Rows from block 6 of the encoder of a small masked image model, named by matrix and row number. Rows with one number belong to one neuron. Each number is 500 + 25 x the weight over its row's rms, rounded and kept within 0 to 999. All counts start at 0. Numbers have three digits each.
After each neuron's rows are labels from the 100 images, of 14976, where the neuron reaches its highest value: "responds to" is what is common among them. Only what is clearly more common there than usual is listed. The data: cartoon faces.
# fc1: MLP up (encoder.blocks.6.mlp.fc1.weight, 1024x256), inputs 0-255
# fc2: MLP down (encoder.blocks.6.mlp.fc2.weight, 256x1024, transposed), outputs 0-255

fc1.92:499442500489487531530487516480487480498522551539494497512463492472539523483496530514550523465527499504486502468480498493459497512467522509509496508518481497537527551517490465499521470523499497472516500455523469484509473480474498543462514501494525531483488478499577511469518454488466521489514484503508456516498448517490499508461498464495492507500479534515513532506469460501535501517484498474517515489509528484492477496522481520524536526510523499480473493513473537481482503540513477506466495529556468501550462500483480547493501537460499488519475508506484513504484510483511504476549509472493459505518532511504495511512457509535468467531514494469514512459446512491453525456480489500532447475530541481502494544460487516459442493497476467464499473510511532542521528491506533
fc2.92:443517464492498533481488495508531475509523486498515522499529490509469521519499488513499483498467493504534501513526490468492500516463512489500451485501489533487458487503529499492554471480513539506502509509449514500506529497470557504515483544489498513491531469531469527527519523518486516499501483496480482497484482504540491525476459524529507488547545511546465532505477444501496448494482522506538497518448531518522467465484498511487497506478538534440471498510511530453532460482507550476487485482481509475503564522509511513500500528489493552532528457503449509479480508527469583544490479480503506515478528493490491496521479514564472486499494485519508545495534485506512479520448516472453506525528470528543514510499467504532489497529495489508500507493514501528504514490472462
responds to: laughing

fc1.122:456509494506511488575466496542453482451536488523513499541507531514499488527496512491521476490479527495523531539504476477543485515482501514505509463502512509502506452463468520446482466513500530522513474445454463493527452500501562539499501495525499501480457497477508476506538530507500501503497506474532470493467497492488528504526518467515497474487500524533473553537469512463481491532433507524550480482475513495492520511511523502498520536500473493481502501479491531475502509495450491454500513513501506511532490499524488541498463549519449540518493503450517465496520500472473487501490507480517514553502489522458543472499472513462493486506485536473529490495528506431471480485491474480505512549535498487485502487461498480481475483477501517462494522490520508506472469485486502
fc2.122:455473551490556547499472502489528486487505493493529512530507483491489500550476480465487520519444527491498523497481495504491477495510517476522534486489509480421516509488486525557462532489511505442493483484517483492456514508481442474522567489509537472499503467558466492517488494502552506484491484493530492498480481500510515526467499491468520515504496515512468476516512535519548492512521469508470475470502511547511458514458508562483494512541494491458482507484498486484514486512506512556529501508507545529461542511519483478497527484499493474522483507499474537496525518497504518485480498516489533505491536442499428492486501518498532479484490490538492514515494489476498479514472526465492503457471510537481456472492483522530521512540558497529490492526504513485479524494519477
responds to: sunglasses; glasses

fc1.383:468496498502482531531485519446473469489531471463505498544519509520546501496482486510477481500495506508511502506504516492443486510530471527551522550549486532500500524502504525501486486511526487511528487511473488565533464521513508493483502517487492506505522449486473507491529525459472483485500496465498504469477504490442493495471470537488498497484539523518453484511490538522520500493505542514478516509487499500543541506483468527474541511495442496537505532494496496464510417508489462540535523504468516511533502468463486519496484484539482472499448469499533477478485509527478535514473469505484496448519486483492534492479503443517485464495450432489508467521528537477454487499510473531510480527497479510546481492510494484507471505488494458474495477481516523495507510481518477
fc2.383:513493485520514527536445499499506529497516503468475566467551504479447547531477505469471467461519552484495514498525504471475471514492521503496505518533516524475482483492501512533509533525510531509521543463477458485468508529547475495518526522502513471501532491500507493513497521503525454448491568509448534510492475533489509478522470492510543492503468505529537449486488490510519509506512530436476501471504484554483515468502492527496468491489514525524489524516527479495463497490504492484514536480523511474542498514495463489450494525472448483491469501501504523491525527521462505519513551506496536538497506477484508493499524513499474465523435499516503487489504489473520477480521491482491508487485537527539487487506497478473503495502524479430537467508461519534491522463501479
responds to: spiky hair; glasses

fc1.43:480489500480504486482444501516517470529474486469485474527467478460503493475535516494499514523522510503510513532467496529529446457490534500520519479527492474510511492489487531522467482546520484501517508473439469514581529491495498534481501478501456461510497510506510503505490533512484482524514523484532480489515454532518464502506487458483477499524426472538524527522471492493527497496562507455513538473485514547486473523477496510497510540496538521489474469526513497499504487521498532515523504536463512536479500496533508500483499492538492492508475455524502486517457518519536463484477471492504517501475508532516496476524497463473478558514556475520571492526494530506463540500499479510478523462467482500506506522532517488458526485474512518494529498503491538501531493459537508
fc2.43:511567501500460511484496516502524507561484526490490489497458484474538509503464529494468517521509553467494474521485476497478519470495503461535529502487488495516512512482519516495474509511478501477514496509486479473568474474480543521453496493526511498502505538519535483456498543511530486496507500496541482495507472478517510510512446508493496517477513465535491532504491512525569479489494444548514507482466509500446510478506506515504521553489537470500523479509505494470510466556511529493522504465508541529473466443471539492507526470532527476483460494461529520482479500505527546489475479494558474496503487482522515516500517513515500530510463456490533498484463528477544495511494518535494478523474521522504511475562478497510519506480525510510494501488443473484519521505461475
responds to: earrings; top hat

fc1.312:481504541498486526479536489460486515499486497461502490540505514522490503475465526518472537516488547467471456497484487512464486511500541490502498481482495513483469508514501495516524528516495496501487526527519481504481505489450483503515495488513499438477474491477486519509576537488502508490498495493527481449498500483471499478488542520520466432469451542516502512519545522525472521526497503530511520475543552496462539495528515525523517505513490487540538541493503509496530448496491549489487499514532485471520497506489478516461503505507472507478530509469513473505534501528481523478507474528524568479512528498524509536475479489463517510470520479485509552556500508501481514494455557469533514524506490506549463480503527484550486502466517486481445462539510512478506509505507539
fc2.312:463489509534493504496529480538496496495492475478519500481478474535478517494471531500490482483493489466498531511472485513515457525506541473501515506515510513503469531483470509532509506464501482469504510495469510500460530468511469524464449504534509470512557467508527474537539482530517523476492466498504519498453571449502481514488532480513470490510444505460476483496539535497516480511512452514500445533526522517501483507518506479513409502526472519495493520475493507535506443475555469461504517512522534505473494469448463494491506552498540486503528482502509473532502464507486523516510538488491536502480526523481478523497492481516496499499538493465508515537497488481510475565510519557532522474514513524501480523527504502517478517485539512499500479519486484493475486547508467
responds to: sad

fc1.712:515505511469521524514520485494507522473497528512513482485461520463510526469551519532497494475463461549529497502506498474467499485500464505490454540488445472490506523534473539484513501499524505510515494493555472461526498496452496499512511493503487504519496537511502506525491517507523471514516511544532520488493470503471480522480511509476463492456474486442493497490537498500513496490504492530468514456485513525537529503500480482532495473485511532526502506508558497527429466477528502492494508533498499452517461475475510484445459450509504506519482501490484506502459549510468519486511535511514525441427517485485549514504506497444521512501488500492516520485459505526466499467473479463540498483538474454475486501516483474570512513485488494496482488509521486544497459495484470
fc2.712:529463493510488514492515485464536516482495459510474499467442508531505504483548512527545503532501500552487499481463522515485529523493514510465498528451494473478508480483483538489500489518498543516519453506512494503524509504475503528549518485494528505480538476493494503514497523483547522520560456496482505494517474585525478520495473489448477453476487523513524451479493505550483471502466519491483501486531479520508541497447490531486471485502483490512481477497543476502499489556536529474476553489489508450498545494511524490475486500487516506495482484506476480484505560491497505488500517547479541450548501500498548500471491517518523543523505532528509508491513494498475513504525511485514504466520495527517497446527437471529494532532524499496505510471527484477506486479522497
responds to: spiky hair

fc1.184:484509532519509485504516475462533495523543518479481497503462524506498469498493488495478489465485517465473517490509515494511511476527539533549476484478537556468460492537467506516479512506526486516497489480550498458519485475510488457500532503497557485490498531484549461493489486535511496501567486472485533499527520502468468492487532446508509503433497499491486489559493521512504467486516474492515476548493466465493554530502521461520511513529494497487496485535501492497485508488504486557524476492466534453487478517503488521461514517541529488507484512482565484488507486509492528498477513439479460518511495540483530489526473489511498505469458505518494529516488461533508515521467497499488493524491493457526448513493529522471483499532483532470527543533522539472527520478509512
fc2.184:524478488489491515465508496461491508482505465474501498506504510492503514486510496529473497454505509490495510465474493513537524486534544500567519506542518537471475540517502570449450502509528526491503485467522470494507532468490518495516476538448468508483493512516496478477495497496497525483507515517478503466517540462527520477461547465479530451485497485505503461479516520460494505492489484479560478473529494514521511527534495519484515540541474509502495494538481516519529525508482564500513490434498501518512481545492488491523540485526464517471463527497499500450532509526524474497461507450487503531484485525464519499457492474515510529508543553517473521499495492478476509534512493470529495456513521502475495495529532528494489532499475537561500498493528500528500506511472536
responds to: sad; beard

fc1.152:425532505514525467497490507502492492432509505508500494508501479467524491512493488479482480488521466530497465506489500487503543482492479478558514514515489529518468516466534490490501476564498478532494445470481520519489467514504537511543491478459485505487500519522514485543531567488511488459455525453519480521543532497508486512525495570507527540523516474497503542505479489472484506506507438520497475480499450507511518543515492484477503494488500496539478473535454507536505491529534481489470506507486520500481487488468509511480495503493520474499495507519486470552514501505490498496504503484486461511488491499467460530486536456492494469480561483482523477525478462538454449492555504506515524543495500490514516527507521498509493504465514482479529481464504496454492478542470471
fc2.152:507510473495503500518465477518476511467469517533440516527470527477473481481539434497481486483523537502545485513492541449468487438498500510503500525508508502524502534499529516526471509523516492556525524497479470515522519471509492551540467501492518508471491506485508530525503480442482518531506498489510478492527513519511476474487467527465507458508482514498479448459487512481551462526506467493496498521525491469520468467500503476489489510495468466484511494495447500492467473447494531527452461488472506447493493524492525451521483473466520483524487489515439522457475490521525513523478495519508456531503507495531445477477510499474478469509546530478534497467468507525523525519510490479527497471508489479518509524515463481504496484492514487486447494532483471463515518498512484
responds to: spiky hair

fc1.484:513465500484545499519553473467462485477501509469502475525502563516489543468498469504465456494472515526485500472499525473518510501477482489497513462487499520534511468513489497489487435498492508542541523485517489548468551499506474486482427507487486543501459508489517517520502513511483491492483483504499528548527502525527470497513528497519503475493458497451501482544479485536512506482522498496515537434513497537489495497475465495506523485448533508460469508500517509479520511491469459519472510527489518501488512558472462478530493486524489480472449495530482463506501458495482506485512498487460442556489551497463496472471504492478485442499459495515524516495456477535527481489532517503475507489492552497474499456501507537487492466511494507502504528499517486506480507503523513
fc2.484:551481528474524490499531519469520497512498539490505500534466477459515545500498514489545466531493502499520539517527474498524489505507531482541480517506501486494466518554477500502502449544500504525512507496562510533534503482458481470466507529477528503521494524514478547477500512513452507481545480498475491526500530489459540485497485545531521478492498492457500469498526531529454530535504550495483480498506509490480500514551512553522547527502504515518500506479532478478515501531503481462509488509502545494515486531531482507494533487482466485470499516516504514544515532493507468498480483528508483451476526524481462539456457490486500487511491520475466468491496503520484482464549527543456508525507538486497493503560469528529453444470491498529498489485517510468476504510522498
responds to: crown; top hat

fc1.324:488485494515483529490532521508507509532503505469526477534504449533527500458493474511507431470528546492530494509501498508493519516478499471458492470472504487500454504466489510489478488494518514493523520524478522499484503481489469524540498445472497485525450484490497517487502527504506500486475479508445511486489511510521473527467527505500491499456465488495473496517475486546521482489488515477535518498506520557527485539482439481526493500497503523499523487505487483503526512491484530478519516479531493516466542499507494429476511485463451539488514481489494555482506592521484490522519535527489431467518494474454457503467529508463502532552501494498502475523472481535515520510528480461480494504483491503514477445508462503486499552522456498477482507493471485485538489503535515
fc2.324:478509530464510513491500494487514489466517493523514516520486539494458490580532504525495572522492504537456507479501512527528508505491507532527488518495496533510527511532530505503507502510455496504490477459535520510533513515493533480470467506520532507504511528536471492487491465506527508543476551502498474513523478496524525494533506484498479516510540503513507493480483466520455522492472512506479518494518504446448531490505499520469505516502486427510505536490499487510496490506496487530509505555465504458480416529508492569507497494528522476483474544471515442494505414533520476510492481454510535524488500526509518491503500496550494486507471515497518516500525479453473502473506505523463468490534499509494521516503513516538515471476507520534497476514520499514460498534467465
responds to: crown; spiky hair

fc1.669:482513470520488502506547502500509496505534469487469502508533507506492497523458484507467500496552456474489478536523501519489467484485521450530512506442490473523529535512520488478491474485501543482472491538522481537459518492497502471450486491467507512495465520500535507487503503505497456512505524520529497486523500537458524502506535539509505528508501555498457534484459496502510479489494498512521526464537484515506451518530500520496516454508474508543524478489504463546500500496467496487497548491564496479465452485517514448529521492534488523459475512477512496526479542504476530499525517491486502539561482529486501470472511463510515507498542509469461498477537501480477488502480469534505477497565498487441476510528495524509500497515516500492489483486470536528468461502563469
fc2.669:515503514496494521512492515454488491493522532529511473516501482471473481499526510487506472489473520496510493517479481514544486502454495516557494518510517487526501498501507512512525468553473525461466479554528429498537533485497526489514506485477528485520472522482447505501506498508501496515492490482536485486538497481525520519492504508524431451530516485497492484475483516547492542521483498532498531491546464529493538527516505501485530494504524509528526512531556486502483510530492493523515497485533479523475495471508526495474465461528494516464530494498569504558528499497495465519528501518485476501463492518526509482486475452530428512518501520477477479465514544551527486496489520549505473496483473526432500484506474505465470493566509516511508509457513522501481468482499470
responds to: looking right; surprised

fc1.12:488450455469537524503464475474456549457509530497491486482506474465517465521499523491511469487520527527530530454478501518492514516488497535521515462491506526511490454549499509507497503499490481532476449467518533456503478491475525499523443541515524479479501492506531499528509471514496434477496506483511461488512470499525499479486495501537505502529518519542484500470527460495459563524480529496504456527502496506530518524535463494518555522542530490467517500500481493489514499503546482494479457501455495515499462519470483477488505484485515522482489475456543502531543467509536516512477499512491466500532519500527480497479511523527459543532520493466499487487532471538526541512506514496488509533507493470520489514488502512494503482479472533497523475448537548490489504513447509
fc2.12:529512527509570545477536486513501499478514509502494487525517478505498485532516469509510467496501519536481477449513468508509482463489513466498500501505515470499482493493534507521497543474503534561508525508495477529491513499515507476496500497502477487519550484533486462484505503519466460488451467489462503502550476487508500483500481481475475488490504506472510518510465546548428537471470505520560540511518494482495514494509526510495490447496577485485485462509497491488536530456465513512481487509522462473514451556505506468497492540523526524502535520516491452521522471481485514530503489476467487486546499519494468473450486466569430515523532513509517499496508487530511509514523485507509477484498498486459470556500499535500508487503506469480488482502514494496511522507472475
responds to: laughing

fc1.438:488481476497514475446500484536519464524458538569524532547493470525515466494498451483498527507540492520534474509491465488468473470509491494497563433481529523522512469541517502482507517502489489493518497534475530513540487508468508510496482529524470543470484491511499514517504494489497490508509493505510476515506483492483468476512529514476470477504502483486537521456524545490508509480487485475504499476482487481508512498457518451528532537510493492532535526480559537523520503523504444525482467496456532510511493529518480468520518482479496506424470524484494499481500523477517469529508467489532531482534526462500521498497502463491492509521470521508542528506463517534466479520488494528523503490509451505540491515467510491477515453492488501512495514463490481469507508503548570
fc2.438:495497501464518486476497528466486539465540553509514448448520462449497473516491478482526489509517498501521482506502466511561516499480482521535476545554473518485486501547484489491499498496488516474508490484514480499479488468481472485474555496528497500511521477488486509470513523424496491509483484492432476494498459482518535520491497477499493519507530488490473526536520505484528518523516500485504505486532478528515513497511502490458484547507492514504518558513468453480466537525500490481526464482518506477446490534471520517481482535509493522489511494504550491475466501512486464481523460510501467524454493497479525551490512472511490477499463471504506508463487469529486526526497513487469518438468570492511469503510496498522501538485450474481504505477534480506519479508445519
responds to: crown; pointed hat

fc1.133:506528507543485511511501503501510509481497486536524491473517496514502455495507497503509529486504512504522497524466496481544500509460524454510528525497508495517487492547478534476467522481474484406487488543520483465504478494473461481508470484449529514481480496494502494475526459507530530520513503502508518476523452489489522499522507497428472509488546460506501527498533535490479455493518473556515515478492507490502475480511511514493492514488479526526496477518510532515481471462484476535493531519505482507527472505460529468475494523488484479505469516503486516471439563497458455506480540506456463528497523496477478522420519490471496530487484494510494524540473515530520517580505527512457517505443496502511488524511479482506493491512491470470528484545492472512487481475512512
fc2.133:523528550522547505498504508506453452475505510485485503498497457501495531479497515478499478485547520498512465527438472477523459488491505532549544516496480503502524515514520469510518527477497554487491519491517522473486508528499499497475538497508461508504508509532472445460537440502500544532509489482501500497513495478517488485442475480503519443487483506462525534523493475490483526516505524490498522517534503489565504478499490566532502473505503475454468526485447522483512533509510483528502485460506496522496501561532521471528486502499480479472542543541501485482452494525461497487526500497459493500502515500520469516501491486516508538510475464540516494492487507471515532502495489486501501540520525512552494556488531535491493513518506454461519523510486485504537500474505549
responds to: crown; surprised

fc1.23:497511463547526472447534506536466525477466535467507481541507449539527499528499502511505501491465485480494527514481472461463490496496502475508539495468504495526523496536444516529497469480470511492545461482470510497489490504494502504512534486501486503516512466459490520510487510527500480512514496503507549569500471509545454469455489458532487492507530487513450477505486447530512506477491531440497531452516506481506493523538520488522477487489516504532502476460545463503514507486520530502516466477497515505505514508498517505530518520483504493549507534537512494533513523519489499525456545451510491472485465494538508524545507455547491464518462527508528511491505513510463484496521531467508544486541506515464482523490493536520533493481503541492491507468488520496480544525506505
fc2.23:517518470497504459533506480509510511499494517515492514567462478463521473478509476526495511500473503502461494487516444521513498497508548507538491531475476501538486524487508480508501487463526484496511524474483511470471464466488463525486489473501542446514510498501522488472463489451514529492513481442508501463488508470509470477417488500541481457534466532514532515515535488478508556493525509455503525496509476483481498489509502530511527502495494476496520470491509494475489491503543484486473488480497451501543494517521493486522472466474462485536490494478515451528471468494495485467468451506513494497496504485522509456529517463452513463484489553473474494491494500477449505496532490506524502542490488506518476535460493526477472497479471549456475446489475507491505501485560503
responds to: laughing

fc1.567:516475531451545477419499521525520485468541491516480503486528525530486518515492478508499530466486515514493466491517511544505505462492504494445491515439475490553476451519467547516472500524490526517455499454509519541508496474513492524454479524522463518480490466517546497514491487513552485489529488485497478501479487494455453519519463508499500503497502504478523535525494515531514501505508494490498502503506476467471489491513543509508509504498488522501503480492503493502508466532498483516466472520515539463496500496478462516496482509501480538511526536512480542503490496474477511518534530459525553535495489532518494535539523474555490518530515519557477492496485515483517491487499510490438533476520491515498464524538568521518508496482512537501448499492478519478502492560480537
fc2.567:527517524498491491505473482536495457487527520509478523560515519483507519483512501489455493473488506482502523480495484520474501531520518517472490504518496547515528510487490487463515480505489448478460517553504479471522524505500520541481500482454488482480500544511500512496528499513532505519515559512524506509540531516589498516482515502503503521515552498535498481522525450455487504512511544554465493514508492467525477492504526516533491488500483509474487490519522514480498477461521494521500522519498534509546520436473493481543462495518494493464506487485514494518513459480462478534473484466472519495525502528518526502501518504436492457476464532506486499530547506438506503488501531515512457503502468544507499485523456487474522489478519535491506482552539514559475497517506456
responds to: laughing

fc1.428:497472455507496490548477546528515526480507498486509503492467502518514526495495516458479473522494451494514430505461496485501516515525479484493551525492494491510475441492473459529518481485518555509461497488446486515475511457484525510468506557473487505525487519505510519503509499489489511469504462517520467484497488487501491454485498501475525505469545523515479526478484512507531469495513481509456478517513515500512470474435470526530499545503502464476532500476545510492508496506523506527516452507512498507516495481508573525503463503507512534497502529534492516557493495492505494490494545515497488446479523505523526482465491557497506475486473523508504478556496465485503534528479532444506458528490537475523493473524507535477542513468474490520500497523485489501473432474505499
fc2.428:465493473489462527509495551481485526488534507486465509435514522524509487515499485540530505457495492505498496464509491488482562520521519481522538518523474543503541479519471490499494506529482523516489503490439513523479485438509498513509476549495527482522526518503464524482528510503530440494447527455516512508540511489520529534505489499500526504510532476520503460507513512475505514515510480530468497488462484501505523529485512501488517447524517524559474531483487544485509530532518501504467493518523472483472533474521533499494453472479535472512501500528545441490509487557459478494488519463507509494511492508488456480482517514511497499530545547521523490511495467504552560525500483498529526509566482485499485507484464506479490488518467512474510505508505494483459484488473521
responds to: sunglasses

fc1.422:470410495505483528470481520488447482491545508519488534495504482516531515473514533531498530490525480497505462469478521526509463502506496482541472493485506537494481512511527482493485496530506503497519483533504489515527510502506476500493550519472497491498535498484499509541543484422490545503533502469494498470479495503523497529460526465472518487561539515523525500504544509484540508514522477520500468493491516519529470494517483525500489559453519472479466478493431507535500476535463496490516461499488518446504555509467511501469507521482487471487513504485516489475484476513497496508495490506478474478490464556479534512492539489513503532475471453544492505508518488500493526514509491486529484487492510484524446525504504530505470483542509537514436459493475492501519475489455530
fc2.422:493437497489468512500528480445495500531474490501530525461508473516536553481542485499524545513511495482495487514486542529493519465526483494520472496500500523479501484512526511509559471468504517450492470536477486540490489493522472478460527500486493517512500474487503507490533500460513496545526495498560470506458511512454518558532513505468487471517529514556532449538516509491546502529481504515540490496497513539502467466489495495503447522496464522470482504500474520524478496525515479493501529485487486476483498472507508546501494507513490462472494495501519520521487464500467549516488509453465521474436506542513507501493541479528531514505467458512524507509435511533452512512488478513477502498507524536502516523523462517527493519498495534480483455458476512506500492517474497
responds to: sad

fc1.600:500523525489504535516451490502543512470519550527547444489545517527506447473514479500483504469465522502552502521505519458544445547482475506559519495531496495501453471549495512529470528458529503431476533536512452473499514500481493483486501498491528504483489522503523500486503501522500525484516532478530508502503456521517486501504500514470502470485511517498474519491509528531499434506464471549501557498488488513514491492523478512474485514538492502465486508488495525511497517517496490494525506480536485488534465570481500485519508460512500527504513506531525526512504509508467496492500475525488471541520475431487500513523509482476488509492501454480483486513497508492480488532522503546528509457499540546469508531504457543486506518507481485475534504529522509474476472485527515
fc2.600:546516490489520521511506482486465458507513480534483500516505501513523464490481499565490483481472528527560478488506533458491478517516493480529490490465499520483483516520495476507511507467481468413505593529514502478502476497546485500521483496495532515482489519520506502507514488515463516550534519474508501492538529504470520523498496515490500490450526505508522508482566471486493460522477532537506513496520512516521476485510507497485452494514445451481508518507485519469490528518509484480510459500488504499510462561507501522507489518469519489479533454515487494480485503520502507438518468511525484508517491495504539480542493473512466487529510464486482500498546477469512520523495502479518488459470521523553510541457508506452524516533499496509498510443539473492522501473545530
responds to: spiky hair; crown

fc1.671:500485482538455464487503499516470504497457514489473510481477509493515482489498492460509510501536500510483504486524509458488496548498470460476527455525479492496484465512526511483491517479468518450523522483503491519481494476516442529509487543523488460503516482535502504514487495521500494509525455516538453474511465503519510498530531479448531517496508519534480477502501486488514513501529528486486473476518522508447478465508440537507515557513468527485540500494494494511463502507458513557476520489542506532469481553481529549512507456506507575494498505495495475511507477531508499489444466514538515505521472470534501483454531518461471491502517528484511493487535536459500491532512482520493497477529476494484506502490543424482505505514476459512483494491519482466518521470470543
fc2.671:461465487511485503530527479518539503490520482486480478527496551511507523516462522494507506514481514523475516509495511501528547495521461530497469521519504511495540512534490506536463535513519457474502576517483463465516529464488531523520487513492507520501488504476453491508536488500537509528549489467503486535520561505496494539547532510542505496539518503525517492517527480512437461526503500527469486494506547503455485502490510470484493484533495529495510483514488497564474468515519513484458512503502495554549485567480511491531493477496506544501477511523520483455523517486519480484531495553479488488521520441531526507526501485481519544483488482513536526475537496538512481485540486530485506479518544475527497531493485484515514498480481475507511508503554473504482464492507511
responds to: looking right; sad; moustache

fc1.760:488489503515524501524482484455513469522514537503512485501507490525518484523497526488479505498531542462484523512503534503480529471452472475481485490495458510503476495513456532487458482479512481533524495500484502508520510465460457522435509565493517498504510483504470553500534492521502505465518551541505502447524493520530473517483520511518542516547490454454497507545556525519501514479508513480505512494497473482518510561470480501508509499521462555486512486484492469516448540525526518535469531510577498502515486500465529479500495479546487498537486540486465524518505470460515503519454477538514497525499500508541531496502475487461478466485502499437510497477518513487500496475479442494487531473464525493525483481515486502521493487532492517505524519491486491476489464487495500
fc2.760:515545537489490513503469479517467498512540489510496512524510533497503533486512508502493476496454514527476514503522480495523484491517492489490497482487507496536554503464539477499510491499484501495494504537481503505497504498550531498539551475511491480490491466477508489563470516515505470546469481488531501505494505494425485527510472484512524464479501534480499465498478508517517504519491487484508483453551503564464490463532513504531465483509531461523487519508521507480480525503499520447463507477455472485509521560516506501499476520462505503510518468487532478568453463495502493468529528498475483476572502510506477472537500529472489526450459525517510483500476486536511515477507474505471535540515491525489523490505515460467463532510497480474534522533486471524543534490491555
responds to: black hair; curly hair; spiky hair

fc1.478:470478483503536490505530505580519542505565488529504523488488486497446538499503546495483517499506500505472467524488476528512519516496481499564456491485510500503463536496478532483514529472492525524516528495465521517468508523473504511518484488457538506483471482543489458468519500525529499481534502509463536495484499481505485456457532534501474506515501496514486545538492452511516492490506503465448519490482481539515493520467519553491463448504473476499486508502497483562511500482502494468488504512481518497527528516472501512495490546468486486453462529485488492488491546549466524480486499488501519520514468510532511483536492528504479522515540517495497536511541522531491497522512514510424532464541490507520475511489518523530483510507471491480531497534455485503500521510482548
fc2.478:513505539516551504483525489556524507469497503488535540487474490501449529511463463480486504474510474519499498486505526506491502490462467473530510481469486502516470535487469513510482519488496499501483483529490525499509479506523517500493479506493446484486507472487466501469529478494548483470570511532510524501479538533513525496475475434526535503454500484508512466537487450542496489485507506488492537539531482516480471496476511505481483456472464500536514532442548491510534480510521461501516522482520527484529528531465505526504517511455554504480475503500477502495515546563458503466475480458521513519510505494482529506488508482503508514494546571536484539481475493451510509528494505492475512505534508506513501506504525526518526536513474498572512523521528502486510486522507486
responds to: sad; angry; black hair

fc1.510:480522543522474536467530469460448486477530522549505447512504540491492510489477531490521499543539503514500484453469502515465480482512492490483517481479525470501467529462480514480525520514513478480500513503534507548438509489513504505495465513506526524485436471472504490523500558496499507495494526503532504516486516492499528473518501500461501482477484491487497459466493551502510485478466547509476469507470530474492472487492501545541509508514538524490507487515546512509533481511483522519494508498531485481455524531536469498508525474453462539495473509510495478437495514536479509471479521515495544487492482451469504516498457484510482523536510529498483511470518533529524466489518467499525490503528476464448485535499545502524506523491538476488525515514491513546473483542456498
fc2.510:470508487547507560559485442472509478514496535463487462519513483496514512495470517502476526494487500527526563496526474475502507491483535504521497477509471483500499479477525523478495542522511530464507528519476477491546477517472478448540499516508507503499491465480492539515475483504517520505500515478536514476483511501497510524515506486577545530492493472540480489524485470503454473474509476516481496525488512491468556535542488488474490475493499502481524467478510511501494490475520498476477496492476529493495499444491536468531516477488488508521501485495521473511573491456521516515535472538529506469568536526503519496527511459464493453510533521490506489501560495485554467509492523540553495508501516516470481545498502505471544494491492481513496514499495457509504531501511481
responds to: laughing; glasses

fc1.386:481484527460453524470524472550494513489488489480487469488483553555496487500512513509493491511498453483520487529513466518536493493481507468500520453484495488481513555498509488448470498485480498541517495487467488520499498539475471526560521503484533478528548495500541548531467458525519532506484496530515480488524480545491490471479540516491460536505485517538536481522544494441501524477498527484506452529520504522514511526466506498492505534534494489480461499501542457504498479494467463535501501497497525506507539477483528486461472520478483490512500515505495489487504512506489457491473545495482492458513538520476478570508488527474499456501499491478488487463503469448488543516496455471489495476510469519552513520534488512520492508482481495467519511509482534498454539501490493
fc2.386:507475482471467509490515521496507493498474540539492547494519538507536494539511514536510540496525478496498490528501481473481490495497512509501521535515496534492488486504496501480480465524505490530532524473484483497561504486521505539525482497518523505497490505510506466501470494496532473520481543492518499512504473526510524540508517515467509514524484521471467533496468522497493501542480460563447472507559457532465458513456504479470465538499495514512560531490493521490504457488538475523522511483494561497474528473440546480506491478477532524534525441476442504527522499474498470505471495501553520496458431502511521549486515503467503494510471488477479532501490501478522519497466536512486531521461514519496494500489508534478517538456503529487519501521532529504482493479528508
responds to: laughing

fc1.154:502532530500503512480534512514510488500457527521513511537560474540505502544522519498539532448529491490548518531499453527502503488527487539512489488516493514499521509536517447539501506484503461541515495534506525493475492467500534473506501536521489488496498483482523483525507479547486465481467527516481492489545493534483508478537523473477427489482504457512540467493524471484521511489521541520475495504500463507500500476520529506504539479482484512455482526491499494512482517520498499488489442527549498518463506526520553470505514537520517500496503529475503463519491525486495521501504495543537514488494509525547499512529484514482558545510506522508471520500444526516467513505506463541460511492531484537481493509459524472476522472495493501466489509499494493529460473484573535
fc2.154:510530492510529517497511497523492495501474485497502511478532500536507477537485512518496508474517489491561512493504504508479473532481453522488474523501487514509517441521501509515494503524431494489522475524502471481502493497500497477474527433525515515482528544450490500492488539473494522512543475458530500506493508518505490460479523552512505540489506508536483531507470484455494503494483469505485460431539476552508520528539471513500506492510471526430497525504523497516473501497486488494462491476475440500499426484534451526526496446488515516531503509544494538480497511529512490468478510465487493489519498517507458518478520514525470450524503482530480498524452508511545484474499437496476510474473528479490504520503524516484497490489517485481505486546517491507541495497534555
responds to: crown